{"train_examples": 72500, "horizontal_flip": false, "translate": 0.06, "cutout": 0.25, "norm": "layernorm", "fused_qkv": true, "moe_every": 2, "widths": [64, 128, 256], "optimizer": "ademamix", "beta1": 0.9, "beta2": 0.99, "beta3": 0.9995, "final_lr_fraction": 0, "warmup_steps": 640, "weight_decay": 0.5}
Rows from block 2 of a small multi-label image tagger, named by matrix and row number. Rows with one number belong to one neuron. Each number is 500 + 50 x the weight over its row's rms, rounded and kept within 0 to 999. All counts start at 0. Numbers have three digits each. After the name is the row's rms in percent of the matrix's.
After each neuron's rows are labels from the 100 images, of 14848, where the neuron reaches its largest size: "strongest on" is what is common among them. Only what is clearly more common there than usual is listed. The data: rendered rooms with furniture. In brackets: how many of the 100, against the usual share in percent.
# gate: MLP gate (model.blocks.2.mlp.gate.weight, 256x128), inputs 64-127
# fc1: MLP up (model.blocks.2.mlp.fc1.weight, 256x128), inputs 64-127
# fc2: MLP down (model.blocks.2.mlp.fc2.weight, 128x256, transposed), outputs 64-127

gate.37 100:417510479518439555552533463429446458426499428567464534485449482467527423465448463476475546506516429518533527559487581497467527591561532462502644466602466507574556538473481492480495406431501530
fc1.37 086:577464513456505558398432532540505480475540563515584406383515523489546521525500510523468507523424502607513438514570506527520520578443480500485496501469509482522538471498462516547473450570426456
fc2.37 098:453496456571432509506447527442597558492476509461395431634522477495517469457441502533470449453616472432539557538496520533468528498511522491502540570490489545493499521443556535559438614495532534
strongest on: wallpaper (90 vs 34.9)

gate.180 105:537505455592537486404583516477463565508492512510558515550493423550478480462589510513540514413540420467493415461612477442550451455480437489557475519528526545503436447518484555491462484437513492
fc1.180 104:527428475548534552493505525523513447466467484508437542572513519544535540434423550488418445456587547506510446438514480538514533504513472449550480512641514463525398565552487532514478580597532556
fc2.180 106:437515467404469542509439481477499580484501463532465455577448608553498586534506474582545450391498522551425424549478427486417505515540528472551459546547538464452555532548473488517553500505562547
strongest on: window (99 vs 59.6); orange walls (33 vs 8.4)

gate.12 100:466432616559493493471550580505539499442456545554560468473512497509547452482548480520560563540538622516493475524500468548516611546494449494461473500551486498510429572526438539378492456545493424
fc1.12 105:510452559603483482461538476585553550407574546457453440495452511628547489416419536533494424543505600426544520527480506546542571559607421492549563412544589537559497498495486502414392466517482461
fc2.12 105:466508508528586510561548485482524436504572498594546528532427399474543474431498477475464583494472533591527536493458486563591604520540472573560555518535489547435482504544500512465477452458458471
strongest on: window (92 vs 59.6); black walls (27 vs 8.6)

gate.118 088:456454467512455524502470482410569536531545525484438494600542492468456506460441492533538479485564450533558449554440515525515546463493529536489593447561436480536589582431475551575460502461518503
fc1.118 091:485526590464473550487491562531490485606422533521552433451414516561540549519501596554440568466515544531492479451505383487509531594520497544559463501467527484465504383598530497449602537491447513
fc2.118 092:478511508506426482510476538434454488489491439509564459507452463523396535437497615566490460586425529519485555487545512421504467584453589533513411449459516459516533507479390520507474577432468545
strongest on: orange walls (40 vs 8.4); red walls (30 vs 8.1)

gate.110 094:555504410560571465497548462507535513546542518503437398540324495469505488509519537534574519557593544462591403575564447488545430502480550428501505512555488560476532470551412435545490423404553502
fc1.110 095:515481520634531537571533573530506470497414419589543565566526478480557523510471575431447454503465504469495447484508421563496484462452545498476553518477458479477521406463450569540485520467551380
fc2.110 100:393538512455521638502457456432549513447588512497588482509602462444490389442541526478498544454482507522584482538538505507520463517496613491564519423420505500487552455524448473548511409524535479
strongest on: yellow walls (63 vs 8.7); orange walls (25 vs 8.4)

gate.16 099:500456517496486542511489470547472483523592466505497516542575483516361578498449419510425551485508461434502446439507520517604526501504458412596494496494488545444459494529472483469475473411495512
fc1.16 103:493444439490479625481477415481515507433503469563467588489555497518477480487463492478432504501484509464499470487441531503537462562448473427604451497438565416468428517523465478461502484491653526
fc2.16 097:448537475468620457529409402516421521601392509448619524437472463456526563561566479524581568506459424468463594516527449550515586458484439499518509504535560495493448510465538579431563512533442504
strongest on: wallpaper (66 vs 34.9); black walls (27 vs 8.6)

gate.236 100:441492461533533516444516537457601527464472518463436468489541531520592614391545427504495483361451578485446484473482502504403549509476408478479570476611547503492505447445455522492455534530498496
fc1.236 099:439438564453524532482457467493446483467505615465513445505467618418505493550491487445534567518493513506531466480526539511513397424512522577551466486458542372540543486443574451484454383567407497
fc2.236 098:519426526526493445446490518445554501534466527565432541545473465532539493449514492474412476564477614518459456555449494485405549500477385602536519525520470534536424560409489511465610526471502455
strongest on: blue walls (42 vs 8.4); purple walls (39 vs 8.3)

gate.249 093:420480574447454488458497449559540561507559577459471484489425496477514498496516466551528619471527514559519548616461503531613533487546537468505431437422574439476475524552489504448529459454452564
fc1.249 102:534484525442382579479480543533627380534473458530414494520488563451502558486479440466443461411506411543467498455455533464394486517454610521501429507458634418530556483423541514495492581505516560
fc2.249 099:501507467530516524510469446510603623420573631548476563484469497490518485444532569575518503414497555529556524496565521624457445534457566510562563506457482461443442460523432485500453385511481514
strongest on: orange walls (37 vs 8.4); brown walls (26 vs 8.7)

gate.253 094:488496500484485432484435550443452445469569464508422567503573461517457418511473513417463499461452516525581536481445414496573613479520490471596539512545449565590525450500468495544495570521560529
fc1.253 096:591535537458432558513496478542522439516631458461435422486494498459475450542483443565486467482448545486545583521486452580520434505520505464489462505398599531507470488523570401468570502519528537
fc2.253 095:547508449501534422452483581479555517480482462543513474475448563512595461504562500553490480501503481591524449529451501505475551584501441554473532515558506551495498564446566466488541578530519359
strongest on: yellow walls (76 vs 8.7)

gate.149 095:417621541409630534482414569525543517492497515450451509569432498507465485458528498472565476438520545502428529472526469427460539480534507623509492530524530543506549397473529452499534597523515521
fc1.149 099:488526563459459555452486554527493556561542451532476456520536502514546503438490537562508502487539521497491418539558496503476449559510475514399527496462440499454507514572533526413565519496496456
fc2.149 089:548505521431432496415491472568528504483442428586443572470531477521617533489495545532413543404522487505578437475483493544467552532508487550474536466451614461430507583548536469530480491528480559
strongest on: yellow walls (72 vs 8.7); green walls (27 vs 8.4)

gate.131 104:421547413537495493556453450457573585463525490457485449474448509619504584453523443608642469465466422512496555590483464408509582521556471507560441470482566583490530485435543455553481520459519411
fc1.131 098:448511512497492557454539430459483491504560508385501493471495519490487535441514408561554424567493443481497620624425484502511511508493459599507514448528504528555561479437560534557546491519420493
fc2.131 083:499550521525432570566526498461506481476441434487374561538589473496381577524426396477516516477452512523484518540516446445515464493502520425436503530592477517572459488430519523520516537523445494
strongest on: blue walls (78 vs 8.4)

gate.245 098:591561485486456370429520468535421486527547541469504455476496408471443490548573437572522459540538489502576493491521541443603494523522631519478467606501548555503470458579415488548472530523500514
fc1.245 104:439551532481425544471544516563558527476606535546394472467534442503451432450484463607557511540560483421620569494517490521548503501617580522409456483490546511428517472509390515463515532475492480
fc2.245 098:472485560516508438456482502497445453492469428436487551552467450624563497438488522412501520544509462483470408518450399478423511497512407536532508450452455528542463572552530588444552509432541506
strongest on: yellow walls (25 vs 8.7)

gate.1 088:569494482552485495437462516462508496591558439502505409506509534437477524559411460479519426456395449426522516420449565517479484445484423533533467468585500562462571526448524520525566529454564511
fc1.1 089:507469572397406551496522561530411496495387508478524504452527527424519436438489544492413559514537579531507488509573426523471487630476482588492562448520455375496538438516549492460570468495557481
fc2.1 092:427527461503445489522456532506402497491520576510438448414478442485569435448499568599512483516442440431510563462511492523526528475562487558519427403411444488471388559572429541601560564565510579
strongest on: wallpaper (69 vs 34.9); white walls (31 vs 7.8)

gate.212 108:414496513519471513494524509438506499506490547489524534506512419458593502533510597529479512464660450521507458518509519518519547533495500498452567532575363487532539533447515552595419542473512356
fc1.212 114:457486406541379641503534511483498468498442519474483490528508440493590551465529568505508550477613522507501457544504457539476547556484548475476584543530412435481534476442469571570478490514493344
fc2.212 119:561541547439549452481534488543484456447431476456606560412445554461536562491585494478513485529380544575374508478588458500506560469516461545427502460597521488451572451571501560375586468493532456
strongest on: wallpaper (94 vs 34.9)

gate.53 100:517462467545492571492530517478533465442519523460526547475515556521445469382457599510551550526511566460567527521449458541517474574556568499484488402328564481478508490506477597411508493463563545
fc1.53 102:615527444496546499526484452519512483481519488496450534463489491575515488459490547441456397481509507572568443454536426446491519538427570468521566617517536517501517592510438474560417527579451475
fc2.53 097:468586426486318536506575511443403438474498438546467522437519453499510472533418549574630516510480452444521524460509491485557476458574508503500453488399630447503475433528538510518501536438544481
strongest on: blue walls (34 vs 8.4)

gate.125 106:526473458452578529487497586455488464563475494449533477567449450554468511484475567481545473587565433474541470431493459534514423500565515443427572440522510501541406529544505449523463393454454507
fc1.125 105:546402382516545589474432558494511457519466538532522525543421479450453589607397519549542529474520440572490482485461489541488455583579508490505518541464442532488453467459472542522455449550512446
fc2.125 103:424508515584532412537455578535465485426592544466545444569453527497515438381532474456497538464483471477424519515552477483494567524517546506534508596536514497534489702470572483470511563392521419
strongest on: red walls (35 vs 8.1); flower (35 vs 15.3)

gate.199 097:521429468516573500494523529511427473522474535490493468480483484518505386492588468576452515570464427501515529452517508450484439593518506490480479579521486493468449625520457511491461509459545396
fc1.199 096:529513441440482478433458571435500480555493597520423462426532437563533566502489417568531445463425454492531558471577539529411572580649442441490525508521463538486537495505494498523485498529493406
fc2.199 096:523572479533590589582436474522422417407591571506536526536434483489456461509487539514476478447500509525474531501484378540583478445402543497522542499415521391484481518598471526482400506508492549
strongest on: flower (37 vs 15.3)

gate.98 095:561600495442396534431525499520558472545441518455544456564477514497510570535514665467489487468491488417460484623431425419542453573497558576448478493472508512487422495494467516532436441427538564
fc1.98 111:443483527467591466498444521439457457470494485446434481409487450482569452497496510540531398444530435431538536466571546541550553465467494384488489493513426475535496470582493454467463494505468505
fc2.98 109:533444457443479446525443399474543507460400550488522483554414482574438455512495496541438532451525478499486555586514499518521407554508464512372563456485493501512502439506554532612371509488500521
strongest on: orange walls (26 vs 8.4)

gate.155 101:477495560451567476531423548383541543431463551550443433481506565533471492417517495574544475506397594458452571511455510478508430474538440530536474400534504539514489485398525539459506491505481439
fc1.155 105:552332504459462554426468481509442465414534454579445351535559605503568456509517518582512535505523543467522429550486542571513481492483536466467556413470512499489449478516447569438512480430535491
fc2.155 093:518535497565473478508549523513497564531589545553580436501474492464471488456518587474468436461491516550576548465539574525506571573508558536480526482547549430460584530509497436527440498459486464
strongest on: orange walls (41 vs 8.4); brown walls (41 vs 8.7)

gate.202 108:522609482551469401553561580442542494478440538533572501428519455566492553516516517501481550470543425476507526412515527449500492526570489434458468581462507532453562510571504406469475494562451491
fc1.202 107:490464491539545530521526469431529576496507553531541462500572475420424399513514402492491515656441563471462469503467571555467447440469506565533424539551485523548485484452548538506570495470480462
fc2.202 104:575476575485511493417443488562574463513492521391507609478508516420468411530499536459462449488555532488580499486538530453531426510469535486495523525451476455491530564465540550504569484442461483
strongest on: window (100 vs 59.6); black walls (47 vs 8.6)

gate.13 115:456533460488428479558531497435524415518460470509558533605496483498530515530490472526488492411535499466488583471486543471419482610543566506518591538577462433532520478511519497477550474508539574
fc1.13 094:568550480428589482450514553595546566515486571424493551420532525518443603510456461483444480501383518592473400434462499504489443512441425528470447416483533526390500520550458514538416488486431480
fc2.13 099:418476505520460518469505497418513441557437502538476523494449474447556489523463412510528414407623463482510545484534484425512521441461540470538551607505471527494491555414506473470517501430506582
strongest on: wallpaper (89 vs 34.9)

gate.6 098:524439447527503601423534437453481447475464525533437491553548563530561532486442529515547429475451567417492477457530418515419528497491409520503539455489471503468511411533414483508362367592424445
fc1.6 103:483564572573475401537572534482494528560534415587578555469557448523491444518491497596554491514497554406514563528387464510587457506549439535502430486475569510441517419499511532473542511423583501
fc2.6 097:555552446457496527566576410595620553443563490500528560530516467466482444532518583474452530397464480580571583440525571499525472443456589406553426462533504479422531412613484449448412443530506518
strongest on: blue walls (26 vs 8.4)

gate.88 099:457537544440401460444417620549463504523454468570527436495472455453571536392457504521496481476426550477541533516615409464469607585525539537451564425513442483485499482547465604554519534516503546
fc1.88 102:460480417582524473504443411499560588443634482528458549493536478491450517582463440482577490448499438520567554462356635567479486415506476458500418544519474595535528487490460493512463548451563468
fc2.88 091:455475535517430558468430641406477572578478487506436474522468494478504481509424539526573474486494549441552529473544443397466505516491558504511497556465487512509513477439558445515508550527577525
strongest on: wallpaper (94 vs 34.9)

gate.122 096:628464582513555470429481408540483550458566602435452464515553500469450457521431462538472448562432600476595468533544472488604452474473476537522493478522492471537455549501422498519501467529507485
fc1.122 097:461563470479464572473517477488496477477574447487555543430420477438501463465530565487486656455568390550458488493469528499480508498564511531497552530570462357492468519439596484447512451461482518
fc2.122 100:480450498528433533496549486508508505521457528573347478558499481487463512579516470482493394517533506468501451497402525482456500468496456511471555501433542618553475569463573422577441591448514513
strongest on: wallpaper (78 vs 34.9)

gate.70 092:491519464506487454559528422544458485553512513443459554532496395488590506463441562514425464544390486579562566501533443537435518572516577494443493496455523525575469493447473570491525527462538526
fc1.70 091:505524555538520483526506582491425516556537525509595360471496559375419508540574395485503513561530482356436524522393641530524381504486480506426422462408543514482525546498523552457497508522482583
fc2.70 087:491517504480582479576497435532423508525462596477542627588524424495467403533521593466445533580394513552449476467541506526433547471503495537487468475392485536478527473545467514528591503488538545
strongest on: blue walls (50 vs 8.4)

gate.237 099:562578589459469566430467484522501466478394498512464400506508396504535549469479482502497503425433461409530520433580327425517514481460438565539475484522493445598549509459487543527506537427583480
fc1.237 110:524509591517480472505501407573533526496477466435502442481578495562535554578477484508471417425527540421484514456528415454565498471417456488572489460477574476523552529600494511536489436538537394
fc2.237 105:460486513612636572443533551594503498478550457445482579485579477474533466382475521384486524551481538454488508502559469432456537473490529480558492563490481525538512569513469465475582482429455469
strongest on: flower (47 vs 15.3)